{
  "arch": "unet",
  "model": "spectrogram enhancement model",
  "dataset": "two synthetic voices taking turns or overlapping, over music, noise or silence",
  "train_examples": 26041,
  "gain_aug_db": 10,
  "noise_aug": 0.01,
  "n_mels": 64,
  "hop_length": 160,
  "input": "log_mel",
  "win_length": 512,
  "task": "enhancement",
  "loss": "charbonnier",
  "norm": "batchnorm",
  "activation": "silu",
  "pixel_unshuffle": 2,
  "widths": [96, 192, 288],
  "blocks_per_level": 1,
  "block": "basic",
  "attention": false,
  "upsampling": "nearest_conv",
  "init": "kaiming_normal",
  "residual_init": "none",
  "optimizer": "adamw",
  "lr": 0.0021,
  "beta1": 0.9,
  "beta2": 0.999,
  "eps": 1e-06,
  "grad_clip": 1.0,
  "l1_shrink": 0.003,
  "steps": 17700,
  "batch_size": 64,
  "epochs": 43.5,
  "lr_schedule": "cosine",
  "final_lr_fraction": 0.01,
  "warmup_steps": 3540,
  "weight_decay": 0.05
}
Rows from block 2 of a small spectrogram enhancement model, named by matrix and row number. Rows with one number belong to one channel. Each number is 128 + 24 x the weight over its row's rms, rounded and kept within 0 to 255. All counts start at 0. Numbers have three digits each.
After each channel's rows are labels from the 100 clips, of 14976, where the channel reaches its highest value: "strongest on" is what is common among them; "lies over" is the class under the peak. Only what is clearly more common there than usual is listed. The data: two synthetic voices taking turns or overlapping, over music, noise or silence.
# convs0: first 3x3 conv (model.mid.0.convs.0.weight, 288x288x3x3, each kernel summed), inputs 0-95
# convs1: second 3x3 conv (model.mid.0.convs.1.weight, 288x288x3x3, transposed, each kernel summed), outputs 0-95

convs0.281:143200142145114131141161118127096172127112128129140139099108135187069070125109130130125122195127146151125125137133126112145127123135129105183130121136132142133136126143111177164130095127113120131123126148119127113173120129151125126146085143134160163091130126104122199126153188126097131139
convs1.281:077109109137173130121112128079145141141119149134127133143192135112120203119136121149131122026098092127108137112115036128110117117117132140125109138120128072126129111124146113071069128130119121126130127113122127189102126129094125096054140120120089112127116088141130089141119126150123070127
strongest on: background: everyday noise; thin (high-pass); waves; vacuum cleaner
lies over: no speech

convs0.240:097135109091126098133146132131131138126104124134117090144114112137139132063021119135136119107122129133134132136113125031086126125128115135145127122121128128121135079129061136131112130150114128146089131124132131073146136101134135078119159117139130108125107131089104124131120109118106107139
convs1.240:154123128135047128121113133126131118127123126124092130086117185119115090177095130129109143155130129124155151194125148125116138109128130119113128122114119187139123127130117117127153116096130146108128115121125136117127111077139119128139086127116129128111155138110135130098155121124139135052
strongest on: second voice: none
lies over: no speech

convs0.111:118135127113162137118153106127114129121146170183185118174119121141134201092132149122116204105137120171111124123140120122098189125119109137147173119136129111110128094113134109122152107179125118128122186122135167140125134116117115141119128225134125131153129121175138094111113098126071149126
convs1.111:131129146095112116106126141103132130142153117114057134133121120134136112144118141097094083122117147064150105119152142124124099109137110115111092074123131124128032143140088135123099114124116121129113057127106132101128111107127148138133132078073147130079104134105118119148146155128153087120
strongest on: quiet level
lies over: child-like voice

convs0.255:126114112152085106149055120107126136133121140123128151137142095124112123091142126150156105116138130151146118142133095130110117118133171133112128136123138143120096114129126137138127146096133142118165127140106130156109108155132079145152116000126125149079128145120175129136123110065165114135
convs1.255:129120104204150122099181126136144129119146123117130127174147141125144102122127123163105104156092150086158084115129164133106119157127111144146109125129126156135156141096131130122099120128148100145125143154130109124127134128137135148116129131126132119132098128118109136137097131145078125120
strongest on: background: none
lies over: no speech

convs0.197:127136131115117115124073162123140105123119128126123102102148136098052094134141130122129125243117130120137130138128127143183123120127140117107114128130113121134125099108134126122138121109111122128147100159124120135098124160162162125138105148129130161108126137120113085111196227121121125121
convs1.197:129152129126158125124151100072137190117139097127166127109147103139147151136105150107142136074083130162105102066134119122134161117133143157150078157164127139108130122175118138129121134096137164143124131123121102127120136143109115149134137106124125135147081142120133133119111090147144038128
strongest on: thin (high-pass); background: everyday noise
lies over: child-like voice

convs0.215:136141125159132127141133116117096125130137098116101076083122142124177131109207111047158121137206142154113109121110124167117110146151088090146147160120125097123088127134144139142126137096096136127138128126117128142124095095105075119118147100141133118089162128167107140169132142131150144107
convs1.215:153124140145144124104121105109105121121133128128134118169129158133136127147142120233110111158144120102128102072117125123123132135131088134140110138133138122145135129121142128136175090145103118116129116100139136140120127144142154139123124142122118118138156110158130064111131107125149140134
strongest on: background: none
lies over: no speech

convs0.224:122145128130130099117131127114111133115132118122109124117147090132135149096121139043115105117157132123083120133157074095178111132132105134158152164132127074112109132132092134134135134082139129106147140163113120145153118125135101105100161144125124117112120121131112142132149136127109148114
convs1.224:148116130116135120107122108119131134128130134122143117228149135122124144144147139239103117124125121108176059128131131138142141122132099128128114118128125152134138133132149106125110117154118142123149108137134132165121139162133152134114110120110110112126160144159127070116142116128158133107
strongest on: background: none
lies over: no speech

convs0.216:176114134156081122113130130119207126110134125103086147094132174106125054131113131129085123114124114137137147124133166099129064081125098051135097096129112112139117142138109130138123107111124120130128105118113122122121139131128150119112095148118115080100142130096145135096118111142181114084
convs1.216:069108124146098128121125160102149134135148099116128134108130102106132129112118117111125100122108136101109150166152123125142104177133134127124127131157122130119103128108136133117088119112131102141135173101111098129121127155093105136140097111107134132126067121131165158164134138116040117146
strongest on: clipping
lies over: no speech

convs0.89:138199130139110132132168109128098191127111127127137136091104129198094074128113126129124127182128142158119125135128128113147129133140121096207133114126131135136139125137107176156128093126111114133124127137120125113173117123157128131141083168135155152087133128098120215121145172132098132134
convs1.89:085113117141171137121107128080144129137119158140122134137194137106103210119135118144131127027101087120113144127113042122106117104120132132117107130120127081125129108125153100060088127134115119121131127112123129188106117133107124097051137117119098109126110075145131083142121128139116072122
strongest on: background: everyday noise; thin (high-pass); waves; vacuum cleaner
lies over: no speech

convs0.78:125183129138148126105140108125154184132133131125105115123114108148071107127145139139109142119134141128132127155137112133128136131140129121147149050127174105111094149129151149141135116120109158104130113122133131145135121144157110126134130163127137216149149160155120255112092093149144144129
convs1.78:080128107186129131085138126066139125132124127142123118098101100127161119089077118080138124087109126116118127112110089104124126105126128112142133133114146090127160105107086134110104143145121110131070138115116148088122046002056140138126102110087121129112114122101119114138129114121075056128
strongest on: rumble; clipping
lies over: no speech

convs0.44:138200132143112130130131127126098167132110127127135130114117130170071098121109123127120131214123137152122127145132132104147126131128129119167141123139135150129143138126115151145129092127115116130125127142118123112143124128158130130157099205126154157102133129115121198123174223130105129133
convs1.44:079111126134173128125106127086141141142121143133127130145194135121121209122140130148134129016097105130118129122121027125121114112126135143127102134110123085124123106129142119074047130137124126135130126113127127189109139121092126117055139111125102119127098098143131095139118122140126072126
strongest on: background: everyday noise; thin (high-pass); waves; vacuum cleaner
lies over: no speech

convs0.208:162117075114118111125160090125126071124084104125131140102139119129133127136103173150116127071146120159143131121211146122107092083132076123112142152113136139140116164094112137134139110131176104145117090113119117105116149134130138109148188121108121106120112082101134110116105080108131126196
convs1.208:087128081131105131145133136124154138120136117115125172131125112107137113118113143185130131166107123097114119184220131111129138211127122113111124110148099158117110124142132143145063133130235163163138160170098127132126143208138083117128167127123108117127125184116123119136123151117129120127
strongest on: clipping
lies over: no speech

convs0.155:107127108139149152134149109144131144123118131128148134136148069148141134131181125160142190122199128218116106125126106153149168133129105123121193130122136116122139133124124128111115180116126149095161138125127136155133138106114135122122145147160123149144215130129123166123128146130175226107
convs1.155:143124127165126110105146121115108127128139126125115122107122129124117089137083133126115087170082129065129081093154147118123087112132093113127094088131127136130127159111102131133145073131130083133118114131118121099124115078146134142138152108079129132111072126122130123130130131106091061147
strongest on: background: none
lies over: no speech

convs0.31:111124107056107117120120131130136132119122146110128180137150079131149138124098131160182130102151131170120118130136105099121144142130088146132142133125129110141135102130092143128132127091167144081148120119117132131114136153153146127106133132122124067144139127101126096132131147124169143089
convs1.31:100127108193101122110138121108121124130128134134134099186125191141126115125099119167105107140071123081155103151128148116068099133126152140136086108146125190121154121116119124116100109155154109187098123119117127114114132083128130161135115143116121155123064126122145151128116107124071061159
strongest on: background: none
lies over: no speech

convs0.153:073147219139131109124129123097142112140158133123150138136115186113178172125126095119103114136120118121093139130028132121118093135130128146177127148156124113141118116126102145143103130139110124163119126092134134131088088107123148140133128120115117110134138133133102114142127128131174091097
convs1.153:124124197099104129134112124127119143130119124130114103107119167124161111119135080120131155133149122141179144138014127174089135115125123130157122172142151131163132116126139100131147099103050111070118139039135127113097105140121146131135100140127148131124124101130122125139099104170141133105
strongest on: clipping
lies over: two voices

convs0.152:125108148082120117134121094121076141128128121127148101171116104125123166125019155108173117074118130091131133110146126016088135129133103158154122136128132127111103131120067134134140121140125137145074120135116110090135129066135109112122130092115130137129104102105111123126136052117123096162
convs1.152:102127127092114126068117126116116124129128122123091127065124159126110125128116129103105152135103128171091125125131126132127149111127126126128107116092120126119097133134108126116113125094121130108131111119120129110122063071112126126128102125081117121130145134110124130111143132135134084063
strongest on: reverberation; clipping
lies over: deep voice; two voices

convs0.96:122174115115125122120076131119124142122146134128119123148127136153095144111141134122101144144140135129146122160140136135098132102127198144106133118125150181118100099151140135099141147112153169136141127116135133153147108132144082139151146107131135179106116155145157179124108123134125132125
convs1.96:129075116183147130103148134115132122091130125106156135190132060095169135122126132125121114124131129102138112100151109117125115151130102144165139155076130102128138125070115139131090124137136112138113112138131135124117095045102146135122107122101124105118142142122103105131118129149112129106
strongest on: clipping
lies over: no speech

convs0.161:113118109066099108127105141130135133120123159112125191137168072132142143105113129156180119092138134156125121135136105109126141144133094150120137139125130117128108092125096137139130120089168143082165132129115135152107131169153116133115126110118126080140141127111135081132133138120170134086
convs1.161:099130106177110123113152124128129120130134133132129095209134203140133118122101120165108106135085125100162112160127154125068100138126157158138098116142124195127156116116116123112097128140150117179103122130124126110120135082126132156133116143128120150128072127108141148129111097129071095158
strongest on: background: none
lies over: no speech

convs0.65:122151181136142143121121149128146100183177132128127122133136127137126141103129193129101128127120125124129132134194114131134113128118121140107152127207129126129135136160129126111171135131105120123131129118124133128133129137107123116129125226123135129143144122127159145150160155136111126112
convs1.65:173163131118117130131130094140113158084087126131133126117094132130112090135122125106113139182128139122133116139113179122134184095128135133127109114090117154128089122151107131178122128131137158136123091146130131093128148110199130132155128128145135136140128146091087148097097116148184134120
strongest on: clipping
lies over: no speech

convs0.130:150113098103133107122098075143220085101123115121075134109155131108091095129093161168095141074121136155134156114181139111112108063138116093083096111106118123134124139121109128114133116127138115135123095102138113110096171133118160112132164148138113097153145126097115103087104076128163136137
convs1.130:084110110151088131142144139132184131117121114125094154074116125113174055117110138151119105173103128087122133178194136124143117231132127113129149131138114144116140122120118149147029136130197166156135149159099121103124129122145102113130139161117124126121127157086138141139124142126122129142
strongest on: clipping
lies over: no speech

convs0.57:137170135140115127131155118129093147127109127128127125123109128163083104119103128116113135183116133150118127126127140105153129132137124123170148119126137149133157135116107146143134076128108103140119126137115124095153124128147142129162116242125159153118133131097118196121174208139110129142
convs1.57:100122124133183129130102124084151139135119152135120135144205140122116209131146132144132122049089098124126132127124039128123120094123133137123094127102120062129104106135154114077064129136128133128141126129127130211118137131119114103044137106124098118124104081147130088132121124143131078125
strongest on: background: everyday noise; thin (high-pass); waves; vacuum cleaner
lies over: no speech

convs0.61:125175093148094078124090119110130141130106092098072110124109081148123081123144090127127084117132132133127113129089123138116094141135148110120060127119123115114116113173130169132111139117124144112121132131128124127147084115136111105128108000141133168069133145125121130149112123071130103130
convs1.61:160125123136133122094189120133117116112114108102080128049131147121099092165130132100114112206101130118119120134123163158147103091128126121108089095139124144124095128120131128154155109120132112135144131145112084127124144102207124131130143124135127123149108131122131141090125129132118110128
strongest on: background: none
lies over: no speech

convs0.46:155149121131109124122220125126103161124129102104115146056102159151149069128118121123120123137167125175132125122126150124124122141126105069201131130126134124143138163136118130147133075121143126142123112134117104111154128114121134139132138171122139122099153145118121211117133142152150125129
convs1.46:082124134169157132129095133089154125115114164161111136091165119084096139090125135135129130106115105102133136168119089126121129081118116085119132106107127103142128097111136108094098134141122114106133134108131151154133088155141088106089127083124105123118119105119121108134118145110094119118
strongest on: background: everyday noise; thin (high-pass); waves
lies over: no speech

convs0.139:119103134108159098106100138126139103137139125112091141188146132129107200089131140144129108112141110166128140127143084132073112154121168220093089207156129133145147083136137116101131104099127115116138135129127104143103137162120122133132083069125117128151131107156151016147151136107100119101
convs1.139:148131119080099130179136124166107137112136133135144126255106117151132134140128118102127119146118137115166118128114150119113157130128120135133116122071131157134087116132087138127098125149114120146094094132135154075165185067129140132119110125125139140112133121105105126120115117131134140120
strongest on: thin (high-pass)
lies over: child-like voice

convs0.203:105118114123139091078113089127156130124105107099056123165124123121107178111128132143069124065107138146121133092135120113092090129144121142117073094123121131133134067107129128091102108097146126140112121141129093132113160104098126101121106121133110124160151112164132063130120106119092130112
convs1.203:112116139091119130126137132126108134105135122118102151109124119104179093131150132137124112162132125066107122128148127134139134195127100063129150114107135096128055126122126117155058137146156128106137131142121139118136120147181125127130120123105106133090121135122138133139122134122123139108
strongest on: clipping
lies over: no speech

convs0.91:088123148136138123120081131101098099160118130125075107144136106111058148127129149115084113123082126155128149119126123128143077080134138145069111144147109120077123067121117140136117106143110097157102142205136124123111117107105118116121133175113129111134135093143125059127166158162110085150
convs1.91:228139155073159131148124120142135161140133125123117115095153140129145105150140116137138138123132150133160136131116128148138144153139119113112110210156148125122135107146151111149114144116093118075130159154131119134132154175127139134132077133158161132122122107128125120151134118174140135114
strongest on: clipping
lies over: two voices

convs0.276:117129126119167143127155116134115124124145176187204123153124125141132169110132143128124241117154121148118121123130124122117221118119134132137188125129125127116134116121129119124153129173110140129127168099150160132129134127114117145126136232151120142156138115150131119117117115125106178126
convs1.276:136127149111110116114135131104131128140157115117040130110116130130134105147113145074099075131109142074134114114159140127128096107138111126108094081125130115126054147135089144128106117119122119129114069132094132103127108081135141140132149081076142123089099137085122120138150148126141076134
strongest on: quiet level
lies over: child-like voice

convs0.100:125145179135141148119121147128146100185170129128125121136136126136127137105130196129101129127115125121130132134192114130135113126120120136104147124207130125128133129156129128115176136131106117121133128118122134129130131134112123126127126228126138128146142126127165142140149154134118126112
convs1.100:170166132121109130129130100143120151083093124130132124119094132130123093134117125109109137179126139123135117137115191119133189095128137131127106113092116165128093119156104132176127129130144160140119092144131129093128141111195127137157136128146136132140129155094088148097088121150187131116
strongest on: clipping
lies over: no speech

convs0.124:123145180136142149122120142126149102183176130128127121138136126135127140101133194128100128126116124122129133134183113132133117125121121141104144125206129124127132130159131129113177142131105119117134129112125134128129131137107121124127124226125137131145145124128163144146154145134119126110
convs1.124:173158136115107130132132099145116150083090124132132126114079130134114089138118124101111140182127142122136114141112184119133183095131144132127112117093114163133098120150102132185120129130136157140111092144128127078128148098195131141163132129144143132140128149090088150102092111151178137119
strongest on: clipping
lies over: no speech

convs0.158:109144133114126132137124112139255100121119131129120140121162101122105097148128144163110106140130117149115134115139110133148113143128132122119093113141118092140130108113129122098137110121120125109155129121116126136089153163138147130130135147161110106171155164109130083112147153134144139110
convs1.158:101141132125098129140109126100176191138128114145102116067107159129150076138119097067112118145086131091124131134074145140126150133124133130103089135140122127120112122160112135142086121115120156140117141103099115097120127106187114144142158125122137129132082128100134143167104122140150081139
strongest on: clipping
lies over: no speech